A small CTC image transcriber, trained from scratch.
Model: arch mlp_mixer, activation gelu, layers 10.
Training: muon at rate 0.03, 8600 steps, batches of 256.
Data: trained on numbers of one to four digits printed on busy colour backdrops, 295000 training examples.
Rows from block 7, named by matrix and row number. Each number is 200 + 40 x the weight over its row's rms, rounded and kept within 0 to 999. All counts start at 0. After the name is the row's rms in percent of the matrix's.
# fc1: token-mixing MLP up (model.blocks.7.mixer.f.fc1.weight, 256x64), inputs 0-63
fc1.49,105,207,200,172,216,219,196,136,270,231,191,192,228,277,181,228,219,224,249,201,225,193,209,205,223,244,205,225,155,241,157,185,177,199,225,190,202,235,77,332,167,224,177,178,199,169,139,201,217,185,136,169,241,176,199,115,139,252,235,241,189,211,202,236,238
fc1.50,079,223,296,191,191,184,219,220,217,159,139,134,235,218,152,202,198,239,263,279,149,217,245,230,221,90,139,214,244,224,173,219,202,206,161,228,202,205,202,229,176,203,307,96,181,172,199,194,224,205,212,167,202,184,163,224,204,237,221,199,140,222,164,183,164
fc1.51,088,165,180,219,164,189,215,248,203,205,202,191,232,230,183,222,249,130,180,155,215,172,125,216,216,186,235,180,228,334,177,177,198,228,197,203,174,192,99,136,237,123,258,213,265,223,132,184,216,148,205,195,193,162,245,266,228,190,233,208,270,228,195,222,194
fc1.52,086,215,229,200,187,196,176,169,253,218,166,214,93,247,242,237,193,225,159,149,162,287,181,128,160,206,215,138,186,210,263,195,154,190,229,198,261,222,232,210,181,128,205,255,116,153,252,185,194,186,219,159,185,142,163,155,156,156,235,193,198,131,194,213,214
fc1.53,097,222,144,292,144,262,178,171,140,223,194,142,179,256,222,250,154,165,214,169,198,203,204,253,197,207,208,228,118,217,183,217,247,196,171,160,142,178,212,260,249,124,223,304,157,232,196,171,210,198,198,160,134,186,245,227,237,179,213,239,205,252,173,186,219
fc1.54,084,173,148,237,301,191,194,201,234,210,295,165,186,209,211,197,270,225,205,263,202,177,178,261,202,214,186,178,25,233,224,186,224,198,200,126,212,185,230,170,231,222,162,227,215,252,213,201,229,170,220,223,214,210,168,193,212,193,153,207,169,268,182,213,206
fc1.55,111,257,164,232,185,250,199,184,158,212,208,158,129,107,232,213,218,196,226,197,206,148,216,216,207,197,211,246,108,57,214,236,186,227,205,239,259,141,208,182,255,227,166,235,269,212,262,212,197,215,181,160,184,194,227,290,230,205,194,217,199,217,186,214,225
fc1.56,077,147,178,162,252,237,217,194,231,177,235,209,252,137,137,202,139,159,181,149,288,181,194,239,153,203,181,231,226,211,204,208,212,121,241,76,98,248,204,199,166,159,228,246,208,181,229,202,211,197,219,191,196,207,234,131,163,198,168,226,267,207,189,208,213
fc1.57,116,196,182,290,211,210,175,211,204,251,261,148,195,238,184,206,168,171,66,197,216,233,213,192,195,294,234,223,191,197,249,229,221,174,50,180,236,197,214,213,206,207,234,165,212,207,233,182,198,153,213,175,228,178,196,202,194,280,191,255,245,188,196,206,167
fc1.58,081,231,126,213,117,137,147,229,143,204,275,225,232,161,237,191,211,204,175,205,216,228,171,236,161,236,192,240,207,135,188,235,209,190,180,223,190,67,216,241,205,263,236,205,218,264,195,208,207,220,225,202,216,157,132,263,204,144,184,271,159,179,205,179,184
fc1.59,080,256,224,202,216,167,172,232,215,275,233,223,191,241,193,191,180,218,204,185,108,257,216,126,215,153,227,236,159,238,196,160,227,244,236,227,134,226,220,165,194,131,121,275,143,217,160,179,226,174,237,243,225,206,243,230,211,197,212,226,142,110,161,147,212
fc1.60,093,212,170,210,221,195,250,269,198,211,214,229,220,152,174,203,223,99,212,134,214,237,127,206,163,162,193,162,220,169,220,81,230,178,191,164,153,253,140,191,208,150,239,237,200,171,180,229,190,255,255,241,166,191,227,203,223,144,217,195,201,135,192,297,215
fc1.61,087,209,189,186,211,185,220,149,216,210,247,136,227,234,213,225,182,185,194,201,172,112,244,233,182,239,208,191,230,272,176,255,185,268,241,182,256,201,103,227,191,169,81,122,265,191,168,219,198,159,196,170,198,206,191,172,151,215,213,238,258,219,231,226,275
fc1.62,140,237,201,208,177,205,223,223,201,190,219,179,197,207,219,171,153,210,215,196,218,106,181,194,226,247,192,228,200,43,99,203,197,189,201,182,257,337,180,208,218,195,190,186,244,245,199,208,235,184,190,220,215,289,208,234,153,192,168,185,202,248,162,203,205
fc1.63,093,217,220,178,159,255,232,276,155,178,230,205,223,198,159,195,158,162,226,174,227,270,205,133,176,212,248,225,231,227,237,165,186,201,223,140,165,131,230,91,188,227,172,272,206,265,169,206,190,238,201,217,141,179,241,118,226,180,182,262,195,171,201,125,217
fc1.64,108,227,200,269,121,244,185,239,187,123,284,138,123,242,121,195,200,170,210,197,226,178,202,210,186,147,214,208,157,188,194,211,177,238,188,175,146,177,159,166,243,107,230,236,221,198,218,203,228,206,238,210,211,268,196,124,209,241,194,293,183,237,192,210,228
fc1.65,087,156,120,173,146,189,200,181,183,228,226,182,210,279,191,204,193,159,194,239,212,173,204,196,169,223,165,248,167,166,253,174,199,172,241,135,260,193,193,229,150,237,138,254,123,170,181,220,214,140,234,216,170,169,232,164,170,246,259,190,298,211,283,228,141
fc1.66,076,228,244,173,184,109,163,188,154,172,252,169,196,142,236,250,256,182,197,229,163,191,207,205,198,107,211,208,237,205,213,158,168,248,231,250,231,123,215,173,218,226,141,107,183,269,246,241,241,156,169,179,227,206,136,186,204,238,133,239,220,154,208,222,204
fc1.67,086,147,290,158,320,231,200,180,137,245,173,146,164,202,188,198,257,191,182,169,216,209,198,205,137,244,142,185,227,190,207,190,286,217,163,207,165,167,183,213,126,148,209,177,261,231,200,223,237,192,275,219,215,161,197,203,109,217,239,183,165,215,192,204,179
fc1.68,088,201,199,185,202,244,219,173,239,210,221,241,180,218,195,212,230,159,226,182,211,217,172,207,215,160,182,240,201,218,137,162,205,268,164,280,174,122,176,142,109,183,172,131,222,247,158,255,166,147,225,164,261,283,194,211,195,144,258,255,169,244,139,196,254
fc1.69,105,233,215,183,185,180,210,141,232,169,326,187,210,226,271,220,124,164,191,193,188,225,271,157,218,199,162,180,145,260,202,160,149,253,190,117,120,259,225,151,232,199,167,173,205,219,232,220,172,204,199,207,155,268,268,196,185,177,163,225,221,237,178,193,214
fc1.70,118,191,191,245,145,236,227,132,165,238,231,166,126,171,259,292,167,208,222,200,195,230,181,248,197,184,240,235,204,114,212,222,182,220,221,260,236,70,248,195,237,164,200,182,207,169,182,246,203,186,194,228,166,162,123,153,236,248,203,201,196,261,203,183,191
fc1.71,115,236,118,246,142,223,212,123,131,145,288,162,119,193,216,282,198,209,206,186,204,141,251,211,192,184,243,162,165,170,238,208,229,253,212,159,226,189,222,187,157,126,178,216,156,175,226,194,261,206,229,201,160,191,235,126,192,230,221,231,168,165,225,218,234
fc1.72,071,199,117,263,223,204,196,271,215,131,245,207,283,169,158,205,205,167,236,195,244,220,148,232,199,159,183,202,177,257,187,144,228,134,254,164,110,213,153,184,134,209,186,220,214,235,192,241,199,192,274,185,260,190,189,221,232,164,163,190,252,178,172,269,227
fc1.73,096,230,171,241,155,208,209,241,168,250,268,195,112,130,264,198,122,156,201,227,132,164,209,227,216,236,204,208,135,159,208,192,230,277,214,145,180,84,232,202,244,190,184,231,166,189,228,214,240,196,204,261,145,176,167,206,177,220,175,227,213,203,211,261,213
fc1.74,091,152,230,231,184,218,218,219,150,233,249,167,212,216,205,133,213,166,165,219,218,285,90,138,184,268,192,124,202,250,150,140,244,158,158,161,202,254,289,167,219,248,237,238,221,196,232,218,199,213,251,228,180,220,196,266,215,195,157,176,201,210,169,215,187
fc1.75,113,208,246,168,183,200,195,172,223,235,199,235,162,176,182,199,174,229,126,253,260,218,236,235,223,141,111,257,236,213,188,212,152,113,43,223,254,176,219,201,204,216,228,185,212,213,236,243,208,194,271,157,211,143,157,235,171,206,186,210,218,201,177,221,210
fc1.76,109,194,180,259,149,250,236,212,180,172,249,167,184,112,198,200,154,207,240,222,243,209,229,168,157,208,249,195,203,170,265,195,145,239,243,232,130,197,324,129,208,130,176,252,186,172,268,198,222,165,195,242,185,237,205,201,175,177,217,248,189,244,148,237,193
fc1.77,138,206,201,167,181,166,209,151,225,248,221,234,186,245,249,214,174,189,141,185,206,276,164,206,201,173,207,181,193,258,59,253,199,217,200,195,233,246,115,300,249,192,227,187,183,232,103,207,192,185,217,213,175,181,167,241,159,197,161,252,207,174,210,235,241
fc1.78,100,214,203,190,212,198,227,209,118,224,274,147,192,207,193,162,223,154,84,207,191,261,185,197,183,236,344,262,179,220,181,202,177,85,178,206,176,192,205,199,242,196,193,161,201,160,187,185,207,213,167,195,205,182,200,277,227,189,153,243,190,233,221,206,246
fc1.79,143,250,217,217,246,204,167,185,204,214,210,192,147,236,227,203,213,206,196,199,133,184,186,152,218,229,199,131,15,215,174,177,226,277,182,224,292,195,211,183,190,197,232,202,273,215,192,235,222,160,191,189,186,179,206,198,253,207,176,215,260,188,144,195,263
fc1.80,120,166,244,169,309,190,185,262,223,194,233,158,176,153,202,217,154,181,172,197,195,187,214,223,214,162,147,235,91,235,184,207,188,236,196,205,131,297,202,183,208,154,210,226,205,206,183,177,187,275,249,147,205,149,145,118,204,177,224,176,235,126,206,228,197
fc1.81,090,209,186,226,246,121,250,227,191,188,218,239,226,205,209,148,206,169,212,165,176,222,156,71,170,198,168,279,163,184,266,200,164,207,175,286,221,257,269,110,190,188,185,199,192,150,262,151,200,250,187,206,218,225,198,251,247,228,206,176,250,203,184,204,175
fc1.82,080,209,217,227,170,201,221,248,224,225,178,259,215,204,161,178,221,206,211,198,225,247,131,169,193,196,124,210,267,153,100,312,167,158,161,282,176,238,247,278,206,176,214,161,192,151,189,206,210,172,282,200,229,188,174,222,192,258,169,169,224,210,199,260,202
fc1.83,100,219,220,224,134,269,261,182,169,161,264,220,177,191,213,209,223,165,192,187,209,228,236,216,136,136,187,227,215,222,229,107,149,232,203,214,260,145,291,156,243,211,212,274,195,190,159,148,186,229,242,223,190,163,201,173,184,163,235,284,200,119,237,200,185
fc1.84,126,224,143,204,124,244,241,173,161,209,174,240,213,163,197,239,207,184,189,193,223,183,157,184,152,210,194,199,281,164,215,190,172,184,194,219,315,118,243,263,261,255,226,168,209,174,157,152,174,230,206,199,175,233,168,251,251,159,214,152,263,291,177,191,180
fc1.85,097,216,209,244,229,201,216,246,196,223,246,224,192,205,184,187,234,177,237,279,140,197,193,151,148,255,336,258,130,145,174,176,214,241,241,186,177,208,133,180,184,196,239,133,147,188,228,214,220,124,202,278,176,180,166,161,206,196,243,229,155,206,174,202,210
fc1.86,099,235,199,153,166,245,170,223,185,228,104,218,198,165,245,239,225,151,179,104,234,214,260,224,169,146,185,193,232,226,216,284,220,186,215,297,227,244,246,204,166,283,220,144,234,188,250,194,206,206,229,209,163,207,224,205,196,181,201,222,255,131,212,130,213
fc1.87,098,231,147,194,238,214,109,185,206,238,143,196,146,329,169,183,220,212,220,193,179,205,203,181,248,144,225,187,244,209,256,185,168,221,199,147,105,252,224,217,177,274,237,231,180,207,160,211,192,181,197,194,167,152,196,226,237,245,214,177,230,256,201,171,292
fc1.88,105,195,200,211,177,199,135,230,209,252,241,194,225,157,198,223,242,152,224,273,186,161,117,232,157,194,244,216,191,165,187,211,212,235,224,248,212,205,222,216,240,228,32,192,224,141,111,153,214,197,159,243,214,150,170,213,242,219,178,205,164,166,235,194,200
fc1.89,082,186,171,196,189,217,240,258,209,187,239,200,214,208,206,218,223,215,232,201,138,243,279,202,246,143,225,139,260,175,119,228,156,217,192,86,285,169,206,198,156,169,196,214,233,168,226,156,242,196,199,150,200,135,198,188,170,240,125,240,197,140,202,272,195
fc1.90,090,186,219,242,98,291,218,197,133,205,96,217,203,278,186,224,253,183,148,183,168,180,182,195,158,182,181,178,166,188,187,180,180,213,196,249,136,242,142,203,160,114,204,240,201,154,207,241,186,162,215,176,193,238,229,171,173,221,221,218,232,262,197,225,121
fc1.91,113,177,253,199,276,237,191,180,152,183,222,218,141,191,193,175,245,214,244,204,138,159,226,100,195,239,165,264,259,184,137,165,232,261,156,230,281,191,172,169,131,160,182,215,240,159,203,202,225,156,214,214,175,252,192,203,195,189,272,139,259,213,149,202,204
fc1.92,092,151,218,186,234,235,242,225,164,258,209,189,198,210,275,203,189,153,184,205,239,180,168,215,137,185,143,172,169,217,234,196,198,177,200,148,277,188,186,267,193,167,218,221,178,207,165,181,176,249,281,282,171,183,226,334,105,150,177,200,190,172,182,192,208
fc1.93,108,251,192,199,163,183,178,216,200,176,175,200,196,166,223,183,174,214,214,211,197,179,124,209,198,196,234,187,225,13,131,142,191,168,218,256,182,290,239,246,188,198,180,207,241,255,240,201,191,181,222,254,203,197,196,283,177,175,231,255,223,217,215,233,205
fc1.94,086,297,217,184,224,175,175,265,300,170,114,193,187,117,222,115,201,176,143,181,145,163,180,152,232,243,186,145,202,190,182,184,179,225,193,251,187,167,192,189,205,196,220,193,185,209,174,192,205,206,210,184,179,160,158,306,204,176,240,214,127,179,168,224,255
fc1.95,093,182,252,206,257,209,211,245,188,159,218,195,175,241,177,153,192,146,161,227,207,178,151,197,182,203,178,164,306,304,216,204,160,198,178,170,113,99,176,204,235,208,227,198,156,167,250,233,189,211,213,124,186,229,249,131,193,244,213,212,173,252,252,200,233
fc1.96,090,170,186,179,206,278,205,157,138,192,168,132,168,214,215,296,167,175,196,199,157,157,229,218,214,167,161,130,210,167,279,220,238,212,131,200,179,189,237,224,162,215,283,178,256,240,170,212,200,166,190,279,147,182,156,180,232,218,115,201,220,233,150,214,238
fc1.97,122,159,248,218,199,188,241,193,171,183,132,264,237,207,183,194,161,178,113,190,204,190,195,157,272,237,154,239,206,136,306,149,210,190,229,149,226,179,235,161,105,171,259,225,222,183,242,253,261,183,212,215,249,142,187,238,237,214,199,155,212,226,163,176,208
fc1.98,105,163,159,166,215,291,193,230,258,140,209,171,228,166,204,217,239,173,212,170,181,136,203,279,146,180,200,175,151,148,80,227,173,234,194,132,167,127,164,204,213,221,184,203,238,177,179,202,184,202,200,175,202,248,174,190,202,178,240,252,236,104,153,178,230
fc1.99,088,245,200,210,145,247,249,226,193,204,256,191,183,174,192,194,178,215,164,185,160,219,220,193,193,181,160,252,259,197,217,231,231,220,183,172,26,145,238,206,197,199,217,266,97,229,199,181,181,120,163,196,208,233,181,167,218,198,165,257,196,238,248,190,216
fc1.100,101,173,242,209,256,190,211,148,203,196,160,215,203,207,226,255,224,132,187,212,108,143,237,161,171,266,147,265,271,155,210,223,215,214,155,134,279,162,211,222,91,165,228,263,229,154,234,218,183,182,216,194,153,213,227,239,220,233,213,175,218,195,218,152,189
fc1.101,157,210,257,198,259,148,220,243,230,152,200,246,232,123,150,192,233,204,199,171,185,219,233,181,219,257,205,195,166,293,160,213,182,169,190,210,126,311,145,213,117,182,192,164,175,279,217,187,194,217,182,189,221,215,230,175,219,160,217,205,203,90,215,195,223
fc1.102,126,181,231,182,240,251,204,210,202,242,221,190,153,218,204,198,214,142,221,240,248,222,221,182,178,158,176,161,323,176,184,208,207,214,150,214,152,228,135,232,170,184,169,246,158,176,219,252,177,252,269,235,113,174,229,205,127,137,286,168,176,235,167,192,153
fc1.103,101,188,176,302,84,239,217,191,183,158,187,235,200,169,213,224,167,159,196,217,193,174,177,193,191,172,225,262,218,187,220,229,202,173,300,194,126,211,213,238,167,163,190,214,193,218,202,219,157,151,235,161,220,161,164,171,221,215,275,218,266,256,279,179,119
fc1.104,122,191,218,205,223,210,223,189,222,246,231,274,187,163,252,168,184,269,212,206,176,248,191,158,214,167,246,207,110,235,212,188,200,194,266,178,73,220,228,238,150,168,242,254,98,200,219,196,173,199,177,200,262,198,224,216,192,207,160,242,143,122,206,189,157
fc1.105,117,210,212,248,204,245,217,202,191,211,259,144,189,196,188,209,206,229,198,132,180,165,224,227,187,259,161,25,145,234,189,204,202,206,288,296,144,207,189,194,233,187,193,270,196,199,237,163,197,245,200,220,210,214,172,244,158,194,213,193,203,228,135,211,202
fc1.106,132,213,187,195,251,191,195,233,204,180,224,202,163,169,203,174,216,225,177,147,211,212,203,172,246,153,184,84,316,190,213,191,162,170,154,173,292,215,194,196,214,160,222,194,290,210,199,197,172,234,252,219,326,173,158,251,219,201,192,222,138,164,183,217,198
fc1.107,077,166,191,182,224,244,270,217,126,161,289,183,255,139,212,224,202,180,198,214,222,129,182,191,220,250,191,170,236,163,167,203,216,224,179,158,173,320,127,218,218,100,213,194,258,151,235,227,195,182,196,208,163,222,189,153,161,196,200,248,216,259,164,179,191
fc1.108,081,168,188,164,238,226,175,133,241,222,202,270,177,193,189,190,235,161,186,201,213,184,174,202,204,167,204,234,144,231,122,145,166,220,229,241,176,145,192,162,117,183,190,190,223,217,130,267,155,242,174,197,188,307,177,203,180,131,244,271,228,245,205,234,275
fc1.109,114,194,289,202,263,195,269,206,242,177,151,269,274,157,233,197,188,264,314,116,124,207,217,171,176,126,249,157,201,196,227,186,220,244,167,157,147,162,244,204,163,193,206,180,207,212,222,201,227,162,170,196,176,216,178,219,224,198,223,193,180,138,189,169,199
fc1.110,089,226,204,205,208,236,228,277,221,188,193,170,227,145,240,148,261,184,180,231,247,244,108,165,217,220,200,192,150,269,48,213,181,200,218,226,244,193,162,124,227,238,238,240,207,152,202,224,186,227,197,167,231,195,222,158,242,216,211,178,244,225,170,255,176
fc1.111,084,173,143,225,184,211,204,233,169,201,233,118,193,153,289,165,216,217,224,209,182,205,217,206,176,216,226,241,120,85,242,168,155,198,214,211,302,190,168,185,208,232,239,167,283,168,183,251,189,232,193,198,188,196,220,295,195,205,170,144,251,241,218,214,184
fc1.112,121,152,258,186,253,220,192,181,239,150,190,204,205,184,212,154,128,145,190,281,240,173,218,198,196,236,243,137,165,213,173,182,178,208,162,244,201,117,257,241,147,191,273,210,146,189,221,268,108,175,194,187,274,161,227,207,215,203,172,222,283,200,238,191,197
fc1.113,098,280,241,180,208,184,206,206,201,199,176,272,165,172,208,161,227,212,151,219,161,176,245,228,185,162,207,170,201,98,245,260,222,205,164,238,258,220,274,268,175,144,183,219,188,103,153,171,183,231,198,169,237,176,124,153,208,195,179,205,223,115,206,154,214
fc1.114,118,210,259,199,230,188,228,175,248,220,113,229,285,216,140,229,174,219,186,167,202,186,132,191,231,217,329,173,197,221,183,201,174,136,91,95,190,190,244,199,216,227,234,178,220,236,171,207,171,197,197,160,171,211,198,244,204,162,233,149,216,205,221,215,179
fc1.115,073,185,246,211,189,213,176,192,193,221,159,138,279,234,196,251,171,201,193,256,155,239,157,224,143,219,243,167,194,206,239,263,206,179,265,139,229,80,285,210,211,184,213,146,177,232,100,184,237,207,217,185,209,187,171,159,158,174,212,179,241,244,191,150,182
fc1.116,070,159,184,182,188,178,204,129,174,169,183,139,208,208,241,279,230,129,128,257,175,191,203,249,174,216,197,176,190,206,238,168,147,183,138,169,194,228,222,243,218,235,232,283,232,204,191,184,257,174,173,265,191,296,268,193,146,199,144,199,184,174,134,252,178
fc1.117,101,200,246,208,255,241,144,210,203,228,259,231,150,238,170,199,208,224,226,224,185,176,190,243,221,210,310,169,159,171,213,211,241,249,222,99,164,157,181,235,246,109,225,209,195,209,154,207,168,207,201,241,161,226,217,156,145,172,288,251,256,231,149,207,187
fc1.118,094,234,172,158,193,147,277,160,178,179,196,192,172,214,145,229,173,166,242,186,175,207,174,176,235,123,159,209,172,234,188,202,180,227,180,288,117,220,231,230,97,186,212,185,152,258,229,201,151,137,174,149,251,219,265,212,194,194,143,218,249,129,231,203,211
fc1.119,187,201,180,140,285,203,199,216,189,221,277,168,172,212,190,229,190,238,178,168,229,206,173,203,212,178,201,85,266,208,190,203,196,223,211,58,330,195,197,212,186,137,213,140,206,213,190,225,232,226,210,191,213,199,199,228,187,196,157,256,164,173,189,193,239
fc1.120,122,206,202,225,130,242,216,195,201,201,176,238,192,161,194,200,189,213,190,252,281,153,173,126,176,203,200,187,287,121,166,102,118,192,216,219,309,163,262,189,199,240,258,236,201,196,148,255,195,173,213,218,209,228,226,148,238,193,187,243,211,232,213,212,226
fc1.121,103,188,196,182,235,252,193,191,200,249,101,208,235,187,226,209,244,165,135,147,105,151,151,179,144,205,196,187,140,139,158,225,172,194,223,215,128,191,183,183,162,183,183,179,218,155,148,235,205,261,238,194,163,198,184,211,181,217,252,227,119,280,180,158,261
fc1.122,073,216,215,187,113,200,229,172,259,233,130,224,194,145,207,192,154,218,120,174,274,197,204,206,205,254,210,203,236,268,211,194,160,183,183,266,269,177,288,194,96,183,210,199,174,203,244,249,217,199,211,171,247,172,243,252,236,169,242,148,158,223,197,227,230
fc1.123,096,213,201,206,221,256,218,190,200,197,175,205,206,127,190,215,164,194,217,247,243,216,208,180,280,218,212,152,252,172,259,239,198,192,59,183,230,278,160,235,227,233,249,160,225,144,213,247,174,180,212,173,140,173,200,202,197,236,297,184,261,203,193,135,179
fc1.124,096,281,162,227,237,225,252,191,290,217,168,229,243,205,170,227,190,225,176,226,249,272,178,198,153,233,196,188,294,159,248,182,152,167,206,233,207,229,159,158,176,193,219,156,156,202,130,153,222,240,285,152,238,144,153,201,227,128,223,177,238,207,179,194,177
fc1.125,080,210,218,195,177,242,227,250,163,194,174,236,218,231,186,177,238,191,197,212,229,119,225,223,169,139,190,234,252,273,266,283,246,236,210,190,220,172,41,171,193,191,180,234,229,180,128,168,172,223,120,217,245,178,200,158,208,202,166,181,193,165,195,210,221
fc1.126,107,193,227,214,184,181,243,236,279,230,188,216,175,290,175,152,168,185,248,196,210,205,151,184,200,180,181,205,199,229,283,294,211,221,179,208,227,193,58,178,132,218,205,227,213,193,101,210,189,205,144,157,229,262,214,190,206,182,188,179,189,201,148,206,251
fc1.127,097,175,322,183,243,222,145,198,285,226,178,209,152,199,207,186,204,204,223,169,185,158,192,171,228,268,190,198,164,188,158,154,237,175,169,228,214,123,182,161,116,184,208,216,203,236,168,209,177,108,211,212,248,259,257,175,159,225,249,169,134,168,179,226,245
fc1.128,094,155,248,214,211,207,171,209,202,135,218,243,278,179,216,208,190,221,156,181,275,238,174,182,220,258,193,225,194,225,157,185,211,159,279,103,162,262,148,169,100,191,198,143,247,160,194,239,169,160,191,241,170,225,234,216,262,211,159,201,239,212,222,136,237
fc1.129,098,199,156,209,251,153,156,197,197,227,186,180,183,204,220,226,230,265,191,214,204,231,249,215,211,184,225,202,125,131,255,258,243,166,264,201,124,69,179,226,206,208,151,200,196,117,187,268,168,202,230,157,140,167,220,281,245,207,221,210,191,204,183,194,186
fc1.130,100,201,227,217,238,180,193,173,256,232,240,226,191,142,248,182,206,180,219,159,131,47,208,211,269,266,180,214,139,127,181,231,205,196,223,212,220,205,180,190,187,240,236,184,160,222,204,273,211,186,269,252,226,273,206,187,214,241,163,146,183,223,212,158,208
fc1.131,113,232,226,240,137,262,187,237,188,229,217,212,147,227,176,181,229,243,146,203,195,222,211,159,193,176,7,157,215,237,182,209,206,187,234,259,195,207,221,174,194,212,244,310,228,236,189,170,204,209,169,209,232,195,225,153,199,187,198,151,234,210,157,196,197
fc1.132,082,243,134,180,155,211,246,206,220,222,233,231,176,125,243,197,147,174,185,221,170,152,182,213,140,197,200,269,289,217,167,200,187,232,240,261,121,241,256,179,211,172,176,230,178,162,141,160,207,212,202,236,169,197,178,198,191,167,297,167,302,221,216,165,174
fc1.133,090,182,273,216,193,148,192,227,235,111,166,249,158,237,163,196,175,198,174,236,246,205,205,213,221,189,157,214,200,195,205,175,226,135,195,208,184,121,191,151,168,189,171,216,187,237,198,221,206,185,252,189,367,229,238,161,170,247,219,128,152,210,256,193,214
fc1.134,093,252,239,151,271,226,146,140,161,209,197,228,179,216,205,281,262,224,231,202,190,163,287,203,207,222,215,201,203,168,225,298,167,191,229,157,191,167,102,180,182,224,183,148,213,232,100,265,203,137,204,223,180,191,216,134,213,198,208,208,174,154,203,187,195
fc1.135,100,246,184,211,224,214,147,138,199,206,170,223,209,239,191,229,156,210,197,191,220,286,139,225,192,141,190,200,191,220,101,294,261,217,199,198,200,216,106,296,261,202,168,179,234,227,128,155,159,142,194,175,216,162,197,173,166,186,236,213,212,159,248,209,208
fc1.136,082,217,208,250,247,224,233,217,196,173,186,139,187,140,181,217,244,195,258,187,192,227,186,190,207,242,228,203,130,2,201,200,185,215,180,185,229,262,143,206,215,184,209,191,219,233,217,240,158,220,171,267,130,247,213,199,208,221,219,151,209,241,218,199,193
fc1.137,086,233,186,218,204,273,137,246,175,161,233,97,196,181,186,209,199,199,225,220,244,268,198,219,174,194,205,111,181,169,146,126,219,187,168,199,124,138,321,241,215,187,162,220,176,192,263,201,219,186,237,168,200,193,233,206,158,193,227,208,199,284,221,216,204
fc1.138,087,202,278,122,161,185,202,171,238,159,184,171,257,188,184,145,120,188,179,200,195,167,200,197,262,234,200,176,181,165,226,109,195,211,180,203,169,182,200,184,166,168,192,171,230,243,178,269,128,109,202,212,308,197,253,237,201,201,178,160,202,182,176,215,281
fc1.139,118,248,173,182,220,213,160,264,217,215,257,256,116,213,202,198,293,297,223,255,172,226,179,187,169,210,241,234,180,208,165,169,242,227,210,139,308,177,143,175,188,125,224,191,196,205,166,187,216,218,165,219,267,226,199,182,221,159,188,142,184,157,216,159,173
fc1.140,088,284,248,203,201,160,171,204,160,212,161,185,228,262,222,216,208,221,231,123,177,95,223,233,204,212,138,230,233,167,231,195,204,187,216,247,233,94,294,212,256,213,190,159,165,148,210,190,215,239,250,147,247,192,148,252,201,204,232,165,177,178,213,232,233
fc1.141,095,245,228,336,130,238,199,169,211,163,204,178,192,217,185,170,230,207,172,227,194,157,175,231,214,160,206,187,192,171,192,239,178,257,168,241,146,200,197,227,257,126,230,164,223,232,187,163,178,197,182,151,169,269,196,180,293,178,153,188,202,273,154,208,113
fc1.142,125,239,173,208,172,238,212,158,203,218,135,149,190,231,162,200,186,155,200,239,200,150,229,259,179,181,200,234,241,177,223,245,226,226,207,282,231,27,161,212,185,240,178,238,224,173,176,182,211,209,167,218,223,129,204,223,232,235,283,192,161,254,189,169,206
fc1.143,074,242,227,132,251,227,172,210,191,181,215,122,214,253,208,156,207,199,190,164,239,251,231,206,188,166,254,193,189,133,272,199,234,185,215,161,207,163,211,217,201,224,166,105,228,135,180,314,148,153,164,160,184,242,259,159,242,172,156,245,226,238,216,200,171
fc1.144,084,165,253,248,175,176,216,184,294,197,113,266,269,247,240,219,146,128,201,178,195,173,205,169,195,244,122,246,206,188,230,230,225,219,237,137,202,203,213,230,191,158,275,300,181,184,220,175,166,134,209,207,225,213,224,231,214,217,151,163,197,186,162,191,238
fc1.145,071,150,234,178,212,255,211,134,198,229,190,214,202,228,214,233,177,215,251,167,172,186,211,218,212,268,228,194,157,173,207,201,227,194,268,197,77,220,230,228,234,174,195,270,200,159,185,194,207,141,185,230,102,243,206,175,197,160,194,265,197,327,216,151,175
fc1.146,095,222,209,199,232,243,202,248,197,267,162,202,180,220,146,167,205,226,139,229,238,218,168,205,236,190,97,278,168,141,146,293,177,156,156,219,155,186,239,263,205,190,282,219,187,130,262,212,202,197,201,187,145,142,173,208,241,233,232,203,177,251,174,205,199
fc1.147,086,204,217,200,185,161,234,210,181,178,206,208,157,146,229,217,216,156,201,136,183,207,189,165,234,226,296,250,188,252,186,177,174,264,302,251,205,248,203,174,151,160,99,148,159,170,206,219,212,169,179,129,266,233,169,154,165,153,203,209,270,208,220,250,187
fc1.148,081,173,205,254,206,222,193,160,187,187,174,239,204,161,233,265,206,184,161,180,140,193,211,258,169,196,194,183,201,243,201,305,222,167,205,208,170,222,317,86,179,216,229,262,200,204,177,86,184,154,194,252,191,212,182,167,168,169,182,211,243,241,157,206,186
fc1.149,091,173,268,215,228,215,214,206,193,211,141,204,206,230,224,162,148,168,299,215,144,138,227,178,199,184,62,219,198,203,195,189,187,283,259,160,205,177,214,189,100,204,195,222,176,142,212,219,209,215,297,209,194,143,240,225,172,217,229,204,212,224,182,196,227
fc1.150,101,172,224,234,232,185,168,201,202,157,183,213,174,159,242,174,224,197,179,207,89,159,266,165,195,235,193,216,92,85,277,211,199,172,215,246,283,166,198,224,222,222,203,177,164,247,238,190,271,214,206,240,230,234,226,218,259,229,196,158,161,171,207,211,224
fc1.151,107,176,218,232,215,187,248,157,161,102,153,204,204,188,186,193,168,210,169,200,196,190,185,245,177,152,229,189,188,197,198,234,200,178,222,155,188,246,230,276,274,247,214,247,279,240,249,195,198,282,178,93,166,296,189,227,239,216,154,179,215,187,157,180,141
fc1.152,105,159,248,228,258,129,207,239,232,203,260,212,210,113,94,155,196,208,229,209,235,166,222,169,220,250,246,180,224,234,203,176,165,255,171,215,167,295,126,221,158,169,170,164,224,202,244,189,228,188,144,152,242,197,189,211,170,188,212,145,187,141,225,261,200
fc1.153,108,136,175,203,200,217,255,219,174,251,84,147,199,191,245,233,188,202,136,184,167,121,162,147,208,225,199,173,177,160,186,239,188,176,250,227,153,208,193,170,122,170,222,219,238,228,220,220,177,109,220,201,134,184,177,246,112,182,246,256,223,203,168,201,177